config.toml
dataset = "small charts drawn from random numbers"
downsampling_factor = 4
encoder_norm = "layernorm"
encoder_activation = "reglu"
encoder_head_dim = 64
encoder_moe = "top_k"
latent_channels = 8
decoder_blocks_per_level = 2
decoder_block = "basic"
decoder_attention = false
learning_rate = 0.0017
max_steps = 11500
lr_schedule = "step"
Rows from block 0 of the decoder, named by matrix and row number. Rows with one number belong to one channel. Each number is 128 + 32 x the weight over its row's rms, rounded and kept within 0 to 255. All counts start at 0. After the name is the row's rms in percent of the matrix's.
# convs0: first 3x3 conv (decoder.mid.0.convs.0.weight, 192x192x3x3), inputs 16-31, a 3x3 kernel for each
# convs1: second 3x3 conv (decoder.mid.0.convs.1.weight, 192x192x3x3, transposed), outputs 16-31, a 3x3 kernel for each
convs0.34 116 [152 126 161 105 111 120 137 164 136 133 118  93 101 187 147 164  80 113  94 144 135 189 149 101 109  86 113 137  72 113 145 105 155 162 138 158 135 161 122 175  35 173 109 103 165 134 105 161 145 140  85 134 162 140 156 126 113  99 153 117 105 125 130 114 159  99 134 104 118 112 151 103  60 211 122  71 162 109 164 125 122 156 138 103  60 110 170 143 160  96 135  88 134 114 124 104  81 145 114 134 135  90 120  92 108 128 120 136 144 110 121  94 113 176 105 114 120 113  89 169  99 133 112 123 167 135 150 154 136 132 195  98 173 116 105 119 162 144 132  67 124 131  72 100]
convs1.34 103 [155 167 133 119 108 140 129 102 107 154 140  98  53 182 137 151 137 146 134 142 127 105 144 103 204  81 156 101 162 101 118  34 112 115 168 157 103 134  77 122 158 127 133 120 132 139  93 141 148 140 174 120 125 150  91 152 140  99 116 130 112 160 154 123 152 108 121  52 145  85 175 116 185 178 157 129 234 135 103 165  81 125 195 122 165  73 155 131 170 130 136 134  94 136 138 184 110 145 126 102 114  76 115 205 133 129  84  87 157 151 133 118 151 108 162 143  70 123 130 126 142 117 142 173 186 132 129 172 146 115 203 139 120 101 117 122 121 132 146 136 191 114 183 140]
convs0.35 101 [ 58 119 103 108 128 109 148  63 145 165  37 129  77 170 119 128 108 102  73 109  52  98 140 113 143 112 124 123 131 122 222 145 102 116 120 131 181  92 121  98 169  89 158 124  61  74 117 154 112  89  78  68 129 120 197  95  86 142 154 129 107 150  76  45 117  86 135 111  78 114 156 159 102 172 122 201 110 148 115  93 143 118  84 102  99 123 179 103 102 114 175 127 128 146 129 120 124 137 133 192  87 156  77 117 166 140 137 100 131 104 109  92 115 105  87 124 157 132 195 129 170  95 143 125 131 146  93 117  82 122 118 159  88 111 124 137  78 134 165  78 120 104 110 111]
convs1.35 103 [131  98  98  85 134 143 212 169 177 112 184 110 164  92 112 132 164 113 106 189  81 129 105 153 160 153  96 136 128 129 112 114 192 169 103 139 102 122 106 134 134 149 127 174  68 104  87 131 181 155 139 128 164 178 157 116  75 155 124 145 133 167 124 146 121 153 127  90 128 177 121 149 178 173 176 129 141 146 180 115 196  92 120 117 165 211 138 122 108 182 133 130 102 171 129  59  79  82 126 123  74 132 152 171 100 102 108 155 160 132 188 129 171 115  97 200 126 136 104  52 203 157 146 149 153  71 172 131 156 122 121 148 114 131  64 143 130  82 116  95 135  83 122 106]
convs0.36 101 [136 108  97 123 150 142 141 100 116 118 136 127 143  80 107 118 133 143 129 178 116  80 126 159  93 105 170  91 147 136 155 138 119 170 153  86  60 124 116 162  79 136 119  92 120 139 109 144 138 115  93 111 152 161 102 115  84 154 125 160 149 138 113 106 149 147 136 101 130 150 148  89 137  89 127 211 130 139 168  44 110  43  82 154 194 139 110 143 135 114 154 115 121 105 103 156 100 119 104 119  48 139 104 104 123  69 127  90 148 140  96 143 161 158 101  90  95 129 137 124 144 149 159 103  50 127 124 131 109 118 156 142 152 138 158  95 125 185 109 127 176 115  91 116]
convs1.36 105 [177  78 106  87 142 155 119 133 183  98 167 105  89 101 164 100 149 148  89 112 122 129  99 151 115 147  77 146 121 111 156 137 119 188 122 134 110 105 146  86 127  92 133 127 103  47 154 131 125 115 162 199 211 121 141 111 128 102 150  92 139  99  69 118  96 161 122 136 118 169 178 158 159 113 111 129  86 161 128  99  97 146 150 156 145 109 129  79 133 176 172  52  48 115 103 113 155 116 145 119 130 129 132 130 131 159 141 122 138 162 119 154 147 150 110 105  95 138 170 147 160 142 145 166 108 171 128  79 149 128 144 148  60 136  97 131 119 128 105 111 136 126  83  86]
convs0.37 127 [116 191 118 180  21 139 140 144 107 111  90 163 143 146 104 141 113 124 168  79  63 118 106 154  99  69 128 168  88 147 144 131 126 108 153 122  96 132 166 181  83 104  85 155 112 125 125 107 129 156 199 135 105 132 130 162  89 131 116  72  95 156 153 100 149 120 162 112  62 107 100 147 133 151 124  84 146 139 113 161 117 167 122  83 115  68 192  74 159 143 116 157 122 170 156  80  97 114 118 155 145 138 157 153 135 116  88 155 157 114 111 171 148  79  98 128 134 138  91 140 119 125 147 121 157  88 147  42 111 151 177 109 158 122 102 144  53 150 153 147 109  82 115 137]
convs1.37 095 [108 144 103 160  38  70  89  76  74 166 145 123 161 162 111 158 194 175 126 142 128 172 160 118 169 105 103 133 120 134 190  59 145 158  97 123 142 109 120 147  74 117 118 132 114  82 138 162 117 115 124 106 165 146 109 135  96 157  52  71 142 125  59 129  97  72 223  74  67 185 150 102 139 117 103 146 154 131 156 138 114 112 104 143 110 135 137 138 166  95  98 144 105  86 143 134 118 119 129  62  97  88 115 111  89  83  17   8 130 129 134 113 158 128 137 131 122 125 114 153 160 132  87 165 145 158 134 159 141 123 149 124 116 182 109 149 162 155 135 127 132 120 179 126]
convs0.38 098 [ 71 136 144 150 148 155 140 112 144 136 158 159 130 114  89 110 116 114  90 145 112 145 124 116 169 174 115 141 155 105 167 122  71 109 122 203 138 157  84 116 139  58 134 140 110 118 162 169 152 130 153 219 146  87 118  94  89 117 142 133 181 199 148 121 145 119 103 176 153  92 174 132 161  53 206 116  97  74 126 123 193  80  78 131 173 107 152 175 129  98 125 143 159 148 121  74 116 133 152  80  77 137  80 148 158 125 184 157 163  90 115 149 115 132 135 160 109 130 120 149 117  94  71  88 101 185 110 157  91 106 109  76 121 119 105  54 121  71 159 191 137 132 118 167]
convs1.38 107 [ 44  99 115  98  87 179 174 133 160  92  98 120 117 178 127  72  86 118 141 161 101  88 111 170 116 129 106  91 110 161 110 134 188 128 165 142 115 115  99 200 125 130 135 118  77 159 179 136 153 120 140 113 108 144 173 105 154  83 160 110 130 186 148 125  94 153 149 160  97 141  70 164 106 177 115  87  85  84  92 107 117 121 173 108 116 130 147 134 130 157 123 115 157 135 126  91 164 101 131 152 133 139 120 118 157 104 138 140 106  91 140 151 149 118  61 134 169 106 148 156 137  73 138  76 107 110  74 109 144 127 166  81 157  91 170 107 161 155  66 153  75 115 165  55]
convs0.39 106 [136  67  80 106  52 111 112  96 143  78 138 115 148 228 134 127 156 111 158 116 112 129 124 106 164 134 124 150 138 152 108 109 172 125  72 157 102 104 128 145 133 142 130 127 132 117 122 145 119 149 112 110  59 164 108 126  92 102 162 107 112 167 129  63  98 106 158 147  98 127 129 134  59 189  88 138 217  87  99 112 144 129  69 130 121 124 177 104 215 114 144 157 126 147 121 128 165  79 117 147 140  78 175 104 130 130 135 145 110 152  96 153 103  80 107 112 126  95 147  79 168 135  95 160 143  83 134 112 128 157  94  74 132  92  65 154 124  98 115 151 126 106 118 142]
convs1.39 098 [ 78 174 149 191 173 152 170 143 166 114 151 210 110 122 147 104 152 134  94 145 137 161  95 165 122 169 180 119 142 126 133 178 159 123 174  98  72 142 115 158 133 106 146 140 137 104 171  89 139 137 133  90 154 132 172  82 132 105 144 123  57 132  97 113 124 144 146 150 124  90 128 149 134 136 133 139 115 206 149 216 127  87 113 125 157 156  92 112 163  48 105 105 133  28  91 120  54 142  94  27  76  43  97 140  92  45 156  71 143 133  31 123 115  57 206 136 109 198 137 103  87 119 130 159 125 109 151  98 122 155  40 113  72 155 170 139 156 178 161 152 113 124 148 154]
convs0.40 101 [170 130  99 237 100 164 151 116 123 156  77 124  93 172  89  71 153  90 157  79 138 145 108 181 118 125 100  17  97 163 175 131 127   0 166 159 134 131 114 108 133 138  48 174 110 129  77 115  46 176 113  90  88  86 182 110 119  59 159 145  93 181  90 125 120 115 197 131 140 192  97 123 212 112 116 152 116 135 142  81  84 144 100 117 150 120 114 177 133 148 132 102 115  81 132  80 107 143 101 139 117  95 126 102 118 122 101 137 202 127 139 237 131 136 201 104 128 138 157 147 102 161 127  29 120 156 104 153  87  80 122 116 142 118 131  88 125  93 128 133 120 120 127 114]
convs1.40 090 [115  81 143  96 143 108 159 124  96 148 176 170 116 121 114  84  61 129 127 121 129  47 136 174 127 116 121 140 150 103 185 113 147  61 139 160  48  95  98 177 141 189 106 101 149 130 151  82 174 124 101 169  93  79  84 145 144  95 103  70  83  85 124 119 140 123 114 150 148 150 103 108 161 109 139 169 178  88 150 151 128  67 105  89 122 118 141  83 123 130 159 116 141 107  98 102 183 162 119 136 160 146 154 147 143 203 138 124 198 113 154 218 113 135 189 133 112  62  68 100 159 123 131 132 101 196   3  56 134  99 166 109 101 141 123 102 147  80 111 135 150  98 150 119]
convs0.41 110 [118 156 133 135 107 129 142 135 114 137 150 123  97 121 146 130 119 130  91 162 161 145 120 140 126 113  82 115 182  63 141 180  86 108 139 144 122 111 153  96 136 140 139 135 121 100 131 170 141 105 142 172 177 108 141 178 100 135 141 160 139 110  95 126 130 153 147 143  62  99 107 121 151 144 106  70 181 138 151  75  91 149 150  64 128 153  54 133 136 134 100 159 117 129 109 124 138 117 135 118  80 182  85 159  62 131  99  96 152 119 131 136 156 130  96 161 154 134 120 158 130 125 144 113  99 167 100 111 134  90 132 129 147 123 113 116 129 173 110 109 127 153 116 112]
convs1.41 097 [149 161 140  97 105 138 128 115 135 147 146 141 126 159 146  82 114 132 158 146 128  76 121  87 146 177 181 168 119  99  29 131  94 115 100  98 154 142 154 135  85 167 125 145 128 158 138 131 114 101 126 170 121 112 145 133 161 176 155 106 174 142 165 153 124  98 188 146 173 177  65 108 155 132 162 152 123 183 163 122 132 126 176 156 110 117 167 118 123 143 150 161 142 183 135 141 140 126 128 195 157 135 136 161 123 171 169 133 136 122 170 161 103 129 170 121 144 112 168 134 136 137  92 121 173 108 126 159 122 159  80 116 164 110 183  93 127 171 128 202  99 138 125 153]
convs0.42 094 [147  91 114 194 193 104 127  91 114 167 161 141 105 111 116 158 126 115 151 106 147 141  99 111 119 152  89 164 122 155 142 143 136 115 118  69  83 139  87 110 107 162 143 106 109 101 104  92 122 125 133 133 120 133  84 163  65 200  17 148 129 161 140 135  92 158 140 106 135 141 105 101 102 124 123 151 156  86 165  80 124 138  62 115 112 137 137  91 212 108  83 152 114 128 102 129 114 163  92 115 152 195 156 159 125 115 130 130  90 132 142 172 123 124  42 133 124 111 108 119 111 154 157 103 122 124  75  74 140  44 118 126 155 106 149  71 145 180  48 152 172 189  82 103]
convs1.42 107 [133 123 129 132 143 118 130 131  42 124 131 152 142 101 101  96 130 129 150 113 135  88 155 183 123 156  75 209  75 133 140 124 125 171  96 137 134  40  66 125 187  99 155 123 130 169  60 152 115 121 158 160  74 113 121 125 189 124 139 101  81 192 115  73 143 114 109 179 131  17 141 113 135  98 106 168 124 192 134  63 195  71 163 147  93 107  94 170 137 136 188 178  75 170 123  63 158 130 141 147 117 108 165 129 137  89 158 128 206  76 171 127 144 161  84 158 144 136 141 122 167 167 122 123 104 168  85 103 105 126 116 154 169 106  92 224 115 182 102 106 165  73 130 128]
convs0.43 095 [112 113 129  98 116 134 144  88 118 157 103 131  97  98 119 123 212 102 170 145 144 177 108 141  97 133  98 126 188 123 111 127 122 145  86 188  87 114 106 124 149 102 121  89 165 169 117 148  88 132 183 138 116 135 115 130 188 178 102 112 102 127 137 141 100 134  80 145  93 131 133 114 118 165 155 182  82 125 115  89 168 103 126 157 149 136 142 175 117 124 135  56 116 121 129 115 145  79 125 100 150  91 170  70 168 101 135 121 127  91 132 103 107  96 100 114  82 120 210 105  89 170 167 106  90  60  68 144 105 112 151 131 149 113 110 136 117 123 150  91 125 165 104 137]
convs1.43 118 [ 74  55 137 165  98 208 130 145 107 109 113 135  94 141 107 133 130  84 174 189 108  90 189 117 101 116 153 176 154  83 198  97 125 184  49 129 145  91 135 108 170 126 107 114 151 140  98 149 150 143 163  78 121 143 126  83 128 144 151  95 106 152 178 158 165  78 142 220 108 110 111 125 137 101 124 108 245 126 119 109 138  91 126 150 135 135 112 134 154 103 149  77  97 150 134 148 144 111 119 133 152 117 100 165  83 116 115 131 150  99  89 101 167 163  83 181 112  99 138 120 157 153  99 122  74 129 124 163 157 109  64 116 118 147 121 118 124 120 131 143 146 130  77 106]
convs0.44 093 [ 85 128 128 144 140 129 124 136 181 124 191 133 137 132  85  40 166  94  75 165  69 137 129 109  96 165 165 102 131 128 138 172  91  95  71 127 153 209  92  89  95 141 146 165 123 146 145 146 151 159 108 139  96 121 164  95 138 131 181 159  73  56 118 105  97 139 110 159 107  87 176 146 151 158 196  19 133  98  97  72 167 133 155 139 174 153 148  78 121 107 138  74 149 136 153 150  96 145 104 174 144 184 156 146 229 184 143 115 120 147 222 111 136  87 129 146 135  88  97 146 131 136 174 145 113 185 166 162 114 127  95 165 155 134 100 180  93  58 117 142 114 171 163 132]
convs1.44 104 [142  90 163 141 152 117 103 107 131 162 123  99 131 109 106 152 162 131 108  84 163 141 146 170 159 119 145 153 154 125 160 120 126  98 143  97 143 150  53 144 122  58  95 120 110 118 132 120 178 168  98 103 117 158 123 153  93 144  96 128  78 128 156 111 197 123  92 116 174 110 115 111  79 111 118 155 116 169 119 133 127 121 133 174 138  82 134 127  60 145 110  78  71  84 161 178 151 182  72 139 141 153 128  79 142 125  79 167 146 137 125  74 147 141 108 135  89  83 108  72 102 174  89  46 120 164 130 197 141 121 114 143 122 149  77 143  82 126 107 134 114 119 146  93]
convs0.45 100 [ 98  95 157 121 137 149 133 100 156 106 146 109 189  99 124 109 128 142  68 180 140 152 205 181 160 163 115  95 116 162 157 144 130 118 134 145 141 128 124 130 117 185 152 111 103 137 142 171 153 155 123  80 151 170  67 129 170 196 156  85  96 115 137 163 155 185 160 136 127 150 115 122 139 110 136 120 200 147  76 125  92 173 109  88 127 114 148  95 135 103  27 107 178  67 119  90 113 128 173  71 132 133 103 124 105  75 139 190  96 123 146 165 129 100  79 155 148 158 115 139 172 163 167  91 147 144  93 133 132  71 154 117  66 110 149 130 141 124 142 143 106 119 120 112]
convs1.45 100 [138 128  66  43 140 115 121  91 154  83 157 101 133 132 166 113 108  99 101 123 100  83 160 124 130  70 123 177 110 130 217 166 163 102 143  96  74 118 112 109 157 127 164 108 116 132 121 168 135  91 116 128 104 132  79  93 186 106 196 108 114 186 185  84 117 125 148  62 110  52 121 143 149 144 147  69 130  94 116 108 182  89  99 123 165 196  44 132 161 120 149 165  54  93  96 205 114 133 126  81  91 179 152  70 101 138 178  67 144  78 196 198 130 152 186 130 129 101 178 155 154 139 136 192  73 130  66 143 135 121 121 127 110 137 184 153 128 125  99 157 210 102 133 113]
convs0.46 104 [152 126 135 102 188  89 149  90 140 102 128 120 149 112 107 127 141 150 174  94 131 161 141  71 144 105  64 161 126 130 131 158  88 116 158 131  80 130 107 133  95 136 166 154 139 130 107 105 131 131 117 155 125 131 142 123 138   1 180 118 129 178  70 121 100  94  93 136  66 129 137 129 127 179  81  71 144 156 134 182  40 122 152  57 102 114 142  95 160 112 146   0 139 165 114 121 137 138 102 142 169 104 122  88 113  97 147 101 176 102 134 138 163  86 152 157 100 110 135 150 147  97 114 123 127 122 121  55 137 132 166 135 136 125 144 127  83 128  89 125  93  91 127 121]
convs1.46 099 [127 126 157 117  80  86 105 155 117 181 144 116  92  60 127 131 126 162 155  56 121  89  87 132 140  95  76 145 137 138 104 146  97 115 154  99 146 119 141 105 155 160 116 127 106 152 135 119  86 139 163 107  59 130  64 198 152 184 133 124 124 121 134 145 178 142  62 140 181 118 101 123 153 106 136 106 104 157 121 128  76 121 169 145  81 202  87 120 149 162  63 156 131 166 149  86  78 154  86 128 123 141 108 149 141 119 154 140 111 136 113 128  90 158 144 150 148 143 112 132 150 183 147  87  90 109 158 132  94 109 111 147 163  76  96 116 100 111  95 136 144  50 159  88]
convs0.47 093 [152 153 143 144 125 135 113 135  95  86 102  84 146 161 187 134 149  84 140 135 176 123 152 113 126  99 120 130 164 149 119  95  95 107 125 134 111  84  85 105 113  63 202 126 121 133 145 115 130 109 163 124 164 163 153 189 119 177  88  52  79  89 177 108 121 163 117 125  82 107  99 157 162 104 132 137 163 133 115 157  83 122 164 130 170 110 141 124 153  82 164 122 118 145 152  97 130 133 133 132 135 113 125 132 166  56 143 134 136 121 144 115 170 122 162 119 138 131 117 166 133 149 108  95 129 127 112 138 119 156 130 106 113 102 109 100  88  90 161 129 141 101 109 164]
convs1.47 106 [177  98  95 119 127 143  99 145 103 161 108 122  94 121 109 132 158  92 173 143 168 144 108 159 139 131 194 127 147 122 133 147 102  65 169 165 152 158 153  99 136  90 121 133 168 141 154  43 111 155 169 136 110  94 152 114  90 141  84 131 101 133  49 142 103 176 140 136 124 113 164 137 175 150 123 108 168  95 122 109 101 133 200 109 130 149 124 132 112  80 115  98  96 168 109  49 121 108  87 120 159 134 118 149 154 177 141 105  88 138 170 100 140 140 131 133 155 126  85  98 100 109 142 122 118 152  70 205 107 129 168 114 137 188 149 164 133 162 118 153 136 152 137  84]
convs0.48 102 [154 171  76 117 135 155  72 116 141 153  81 145 113 173 128 161 106 128 148 104 132 153 155 112 126 113 149 114 134  85 140 122 117 167 133 102  94 141  72 128 138 132 138 114 100 129 134  98 131 179 114 220  92 156 172 143 128 171  66 115 148 108 123  40 161 126 142  70 131 100  93 130  63 226  74 132 139 123  70 103 136  96 141 113 117 149 141  84 154 118  74  58 170  77 201 116 129 109 164 101  84 117 158  70 172 106  54 162 109 105 110 200   0 173 124 122 145 115 172 100 103 100 107 156 109 194 111  91 125 133 176 141 175  86 195 147 121 118  99 224 129  91 139 118]
convs1.48 097 [109  87 155 163  63 114 125  96 132 101 120 130 107 168 159 114 140 110 126 160  82 163 187 110 138  78 108  57 141 119 104  67 111 132 100 145 164 103  62 109 117 119 148 153 176 164 165  90 114 141 150  87 130 120 161 113 149 156 162  92 108 135 110 110 194 140  95 173 128  19 105 166 167 145 152  70 171 217 147 186 170 112 107 115 120 170 131  73 140 111 163 148  68 141 147 162 144 163 147 169 148 165 110 136 138 143 149 127 160 123  84 190 212 123 148 164 185 106 175  99  73 134 140 110 161 115 159  80 157 115 147  93  85 124 134 105 141 148 196 190 123  87 137 156]
convs0.49 090 [159 149 138  92 132 126 106 163 180 120 132 129 118 112 105  71 132 144 137 152 141 149 168 156 152  77  90 115 134 113 166 137 120 153 140 121 168 120 191  94 135 113 117 128 108 127 145 104 141 149 122 158 154 101 152 142 167 110 142 100  82  84  80 155 125 102 121 133 126  77 143 134  83  77 173 161  81  49  74 118 120  76 118 169 159  92 132 118 152 124 181 117 130 139  96 132 139 143 127 129 142 138 123 134 104 151 141  73 173 171 106 105  96 112 129 133 123 131 117 133 118 120 121 121 140  83 118 123 162 118  76 146 176 112 149  99 134 143 148  96 165 121 155 169]
convs1.49 105 [106 155  83 122 125 149 107 131 114 106 131 115  93 209 126  92  93 136 149 130 124 112 127 129 135 142 135 111 130 125 138 173 124 123 111 104 105 124  87 175  93 100 128 141 109 181  65 182 124 148 106 122 139 170 106 131 157  90 211 182 169  88 135 132  85  72  88 193 144 143  92 116 152 153 129 187  85  90  78 168 123 156  84 110 146 117 151  69 134 124 158  82 221 165 161 122 121 180 182 116 106 121 163  85 103 156 104 110 110 141 169 111 157 105 127 122  94 123 121 122 120 107 185  76  86 112  93 107 255 132 153  90 114 136 140 108  82 152  86 176 120 157 135 215]
convs0.50 123 [102  79 148 154 110 111  82 116 150  23 118 158 255 174  84 130  89 118  85 111 130 133 134 133 100 138 109 131 100 149 120  76 156  97 103 136 139 121 152 188 151 142  86  73 145 122 124 129 101 133 131 102  97 127 170 110 114  63 147 153 118 135  89 140 124 144  83 179 118 167  61 139 172  31 142 145 102 174 138 113 118 111 167 122 108 142 149 144 154 109 187 130 123 127 138 149  86 110 126 112 111 102  92 110 156 143 128 139 122 134  76 148 118 119 115 168 119 139 135 165 137 147 147 113 127 156 115 148 127 101 156 109 127  72 145 109 122 134 161 102 155 154 104 114]
convs1.50 088 [114 183 122 121 126 106  84 136  94  73 155 115  90 118 121  83 123  82  94 109  76 184 122 121 140 113 139 197  72 128 173   8 115 181 142 124 159 132 160 148 141 108 154  99  97 157 133 124 130 139 136 178 153 135 117 153 134  74 119 135  89 130 117 121  86 145 135 147 108 119 178 159 123  90 129 137 201  73 172 118 136 107 174 103  95  90 105 141 143 133 156 130 137 146 116  89 144 132 179 117 149 145 103 143 135 152 175 137 129 125 127 172 108  98  97 167 176 154 184 177 111  95 183 174 166 152 126 112 125 144 169  94 147 170 116 130  84 127 186 129 171 127 104 117]
convs0.51 106 [116 134 118 138  98 147 154 148  62 155  97 111 107 186  83 132 143 129 122 183  92 127 148  98 108 100 111 129 149 139  84  96 178 114  95 152 102 131 149 174  89 152 114  89 165 137 122 121 117 123 131  96 117 143  78 125 180 169  83 128  78 141 165 121 142 120 127 144 132 105  93  93  75 222 106 162  54 159 114 183  74 107 117  96 117 134 162  98 190 164  79 150 129 132 133  75 120 101 130  81 125  81 143 125 173 139 122 126 141 146 159 132 138 134 133 123 132  76 100 121 181 103 161 129 123 111 134  95  97 166 111 118 140 115 121 103 133 142 181 130 125 110 161  68]
convs1.51 102 [137  94 141  47 128 157 130 140 138 156 143 165 153 146 155 131  68 157 158  93 140 178 134  86 132 126 128 101 127 139 115 131 170 139 143 193 115 136 107 113  84 112  92 132 130 131 183 148 129  90 189  91 121 132 139 111 116 180 143 137 111 169  93 188 140 136 163 110 110  63 144 160 104 144 151 185 113 127  72 124 137 119 144 197  90 147 109 130 195 139 145 112  99 140 113 118 138 141  94  81 108 125 163 114 155  75  87 124 116 130 120 154 136 161 122 134 165 102 124 120 238 107  82 103 147  78 142 143 165 147  55 104 132 102 159 146 138  54  51 109  97 202 104 120]
convs0.52 106 [109 119  93  79 141 123 115 103 152 143 225 134 104 141  50 125 147 114 145 119  98  61 143 118  90 144 129  73 174 106 161 159 135 121 143 141 187 218 140 145 131  90  57 137  93 107 118 137 140  90  66  52 124 102 253 105 118  84  35 151 102 195 138 167 139 112 114 127 151 122 157  98 201  91 144 139 120 136  70 140 135 137 117 152 128 121 126 167 145 127 121  64 172 125  89 108  99 127 139 128 150 116 105 118 165 134 112 119 130  94 145  89 140 127 141 141  91  89 133 134  77 166 144 158  54 107 122 177  76 146  83 135 149  79 165 130 114 122 143  42 134 158 113  98]
convs1.52 095 [113 118 129 140  44 161 168 115  97  84  92 108 155 180 123 118 144  68 124 109  81  85 102 137 125 168 194 121 123 127 151 104 154 106 163 124  99 141  93 104 185 132 118 112  61 154 114 136 129 128 141 108 100 174 114 106  49 210  29 145 117 199  95 130 150  94 165 119 104 111 112 110 116  71 165 143  71 201  84 151  99 164 130 103 174 142 152 152 157 110  79 148 167 158 124 177 136 150 124 128  87 125 210 143 121 148 151  98 126 105 113 124 122 114  64 152 113 123  95 180 125 201 116  69 113 108 145 179 163 111 128 113 182  82 113  94 109  65 158  85 111 120 157  91]
convs0.53 091 [104 139 152 120 144 136 121 156 132 153 113 112  93 175  75  94 130 155  95 130 143 109 132  79 153 119 107 148 167 109 160 140  73 182 121 119 166 147 169 130 180 134 132 125  77 156  85 139 116 155  81 126 112 103  88 108 127 159 102 174 102 184  96  97 168 125 136 157  95 129 146 139 171  51 123  77 144 102 194 191 102 107 155 130 129 140 123  75 166 154  95 151 166 157 145 133 148 106 144 216 170  79 196 138 122  78  99  89 179 146 129  81 126 124 133 184 154 149 136  71  71 119 128 121 154 140 138 146 144 163 119 116 127 123 194  84 119 146  16 140 110  92 200  94]
convs1.53 101 [146 152 114 143 145 144 133 117  73  44  73 146 127 131 144 105 144 135  72 196 119 153  95 129  98 163 120 150  90 132 159 129 153 113 163 137 144 150 101 139 122  60 114 143 154 118 134 163 189 120 145 167 122 146 128 127  77 138 132 132 157  90 159 147 136 149 161 126 119 116 178 163 113  71 129  99 128 191 152 112 162 140 118 124  88  95 162 146 135 172 120 128 108  77 194 158 100  87  71 151 122 152 169 120  90 184  84 140 109 118 180 118 125 134 188 110 101  92 124  55 213  76 108 149 126 123 165 118 163 147 119  95 162  97 165 112 126  98  66 112 115 102 103  84]
convs0.54 087 [140 142 170 189 172 149 128 145 191 144 112 119 137  78 158 126 123 122 130 183 153 130 121  79  74 120 109 104 109  94 108 143 155 138 168  94  67 147 183  91 111 126 120 110  92  79 137 156  75 135 158 162 118 110  76 135 108  82  82 152 192 195  64 195  78 114 175 136 122 111 150  77  92 144 138 108  98 108 133 112 149  81 182 117 167 131 127 126 136 134 145 122 158  63 140 129 145 138 120 158  89 132 190 128 120  92  88 142 107 156 139 130 128 128 123 134 116  78 120 118 106 111 120 107 131  77 133 176 124 130 145 153 131  90 133 100 131 118 193 127 141 172  62 138]
convs1.54 100 [147 148 146 132 122  97 155 139 177 105 131 120 107 147 143  82 158 101 143 120 114 160 123 173  96 103  97  74 179  69 141 113 136 142  87 144 131 114 161 145 118 147 141 158 108 133  97 186 147  56 182 130 112 102 156 117 139 152 138  79  65 117 153 149  36 121  96 148 110  77 130 139  80 119 118 129  83 165 128 135 132 140  86 154 151 136 157 159 139 164 133 121 166 153 112 126 107 134 148 107  77 169 139 127  83 139 165 141 145 134 165 140 198  86  57  83 116 174 131 111 127 190 134 201 105 123 155 112 206 161  83 122 100 128 157  91 107  87 169  90 195  88 137 173]
convs0.55 106 [153 208 179 121 135 100  92  68 122 119 125 145 100 109 130 136 156 133 111 132  91  92 100 149 131 145 125 126  98 154  87 149 139 222 146 113 133 173 141 115 177 113 144  70 159 130 136 124  76  87 116 158 104 104  98 134 117 150 134 119 133 130 126 141 138 169 109 139 120 146 148  78 163 143 105  83 105 162 184 112 109 149  87 110  99 103 159 134 159  90 175 147  76  78 138 145 185 160 102 120 156 116 108 144 131  98 113 112 121 146 134 137  69 136 111 128 133 121 185  69 176  97 111  81 118 166 149  87 148 136 135 109  77 134 138 150 165 144 107 102  76 117  97 130]
convs1.55 106 [124 153 114 144 218 123 137 144 159 124 152 126  83 182  79 102 106 102 130 155 115 154 144 132  96 116 135 112 136  89 126 184 106 119 144 148  98 107 137  80 162 134 111 131 120 176 158 123 181 113 156 102  85 130 142 165 132 184  82 161 119  96 129 160 117 107 135 130 176 177  97 125 108 143 109 148  86 144 133 147  92  86 128 138 167 166  87 162 123 146 141 126 194 121 178  94 152 124 126 141 131 145 198  84  97 159 134 126 125 175  90  88 135 226 109 154 163 120  94  92 154 112 100 146  51 130 117  95 165 136 135 185 167 150  50 102 137 124 114  93  51 114 139 100]
convs0.56 106 [149 169 120 172 113 141 159 145  97 101 133 127 131 132 120 163  85  93 146 121 175  86  93 160 134 109  99 163 160 174 131 168 115 153 130 131 145 141  82 155 111 127 126 102 140 125 146 130 150 118  83 100 107 112 132 189 103 115  98 128 163  97 195  90  99 142 116 129 114 154 129 106 145 173  79  52 203  97 111 161 111 129 171 115 181 149  56 123 164 113 146 200  88 163 152  87 109 148 116 144 120 109 137 112  90 135 146 121 165 116 107 145 163 128  95  74 136  94 128 161 169 156 119  88 122 148 162  68 159 192 148 149 146 157 137 110 100 105 135  71 123 118   0 117]
convs1.56 092 [185 104 123 178   0  45 145 111 159 160 114 146 112 125 130 131 116 131 127 163  84 108 140 120 110 125 117 129  82 126 161 148  74  98 105 117 130 151 154 156 102 161 143 148 158  89 141 177 121  89  97  90 159 149 126 142 161 108 123 134  84 159 135  97 114  69  97 116 112 109 148  56 141 121 142 171 141 124 131 129 158 135 122 119 143  80 144 123 131 102 148 148 170 181 108  90 197 157 113 146  96 116 125 170 102 146 116 106 124 165 107 131 122 105 112  89 113 145 181 103 120 166 118 109 133 136  95 110  93  77 127 125 127 166 135 189 172 210 151 114 148 115 195 138]
convs0.57 099 [162 105 152 191 137 126 136 170 132 110  92 129  81 105 173 133 121 150  91 110  50 119 105 117 172 150 105 153 139 141 144 181 131 168 159  80  91  96 176 114 136 144 102  83 132 146 213 136 148 136 100 116 167 126 106 106 103 153  61 164 142  57 158 148 119 111  87 155 155 147 108  92 145 117 130  95 142  94 123 121 124  78  85 167 145 202  71 110 165  92 156 123 175 104 120 155 160 128  98 130 169 159 142 105 104 137 163 122  95  88 133 157 134  95 129 131 124 201 120 112 147 144 133 112 117  53 112 160 131 129 121 125 122 102 129 104  94 101 165  49 212 148  68 160]
convs1.57 100 [119 121 157 105 109  95 136 118 141 117 113 131 105 115 109  87 136 121 161 141 113  96 162  83 123 126 134 113  52 109 181  96  83  89 126 135 117 152 167  99 125 136 111 135 152  79 124  89 148 136 167  83  97  97 102 232 149 165 166 176  91 114 142 183 105  62 148 159 116 121 100 109 161 187 133 171 128 154 130 135 163 122  88 116 157  53 108  50 174  88 122  81  49 104 123 158 133 134 117 119 142 255 139 173 138 122 129 109 110 133 123 122 138 129 140 112 115 151 193 156 114  70 168 106 142  64  73 143 151 109 102 137  71 152 122  85 113 171 144 148 130 127 126 167]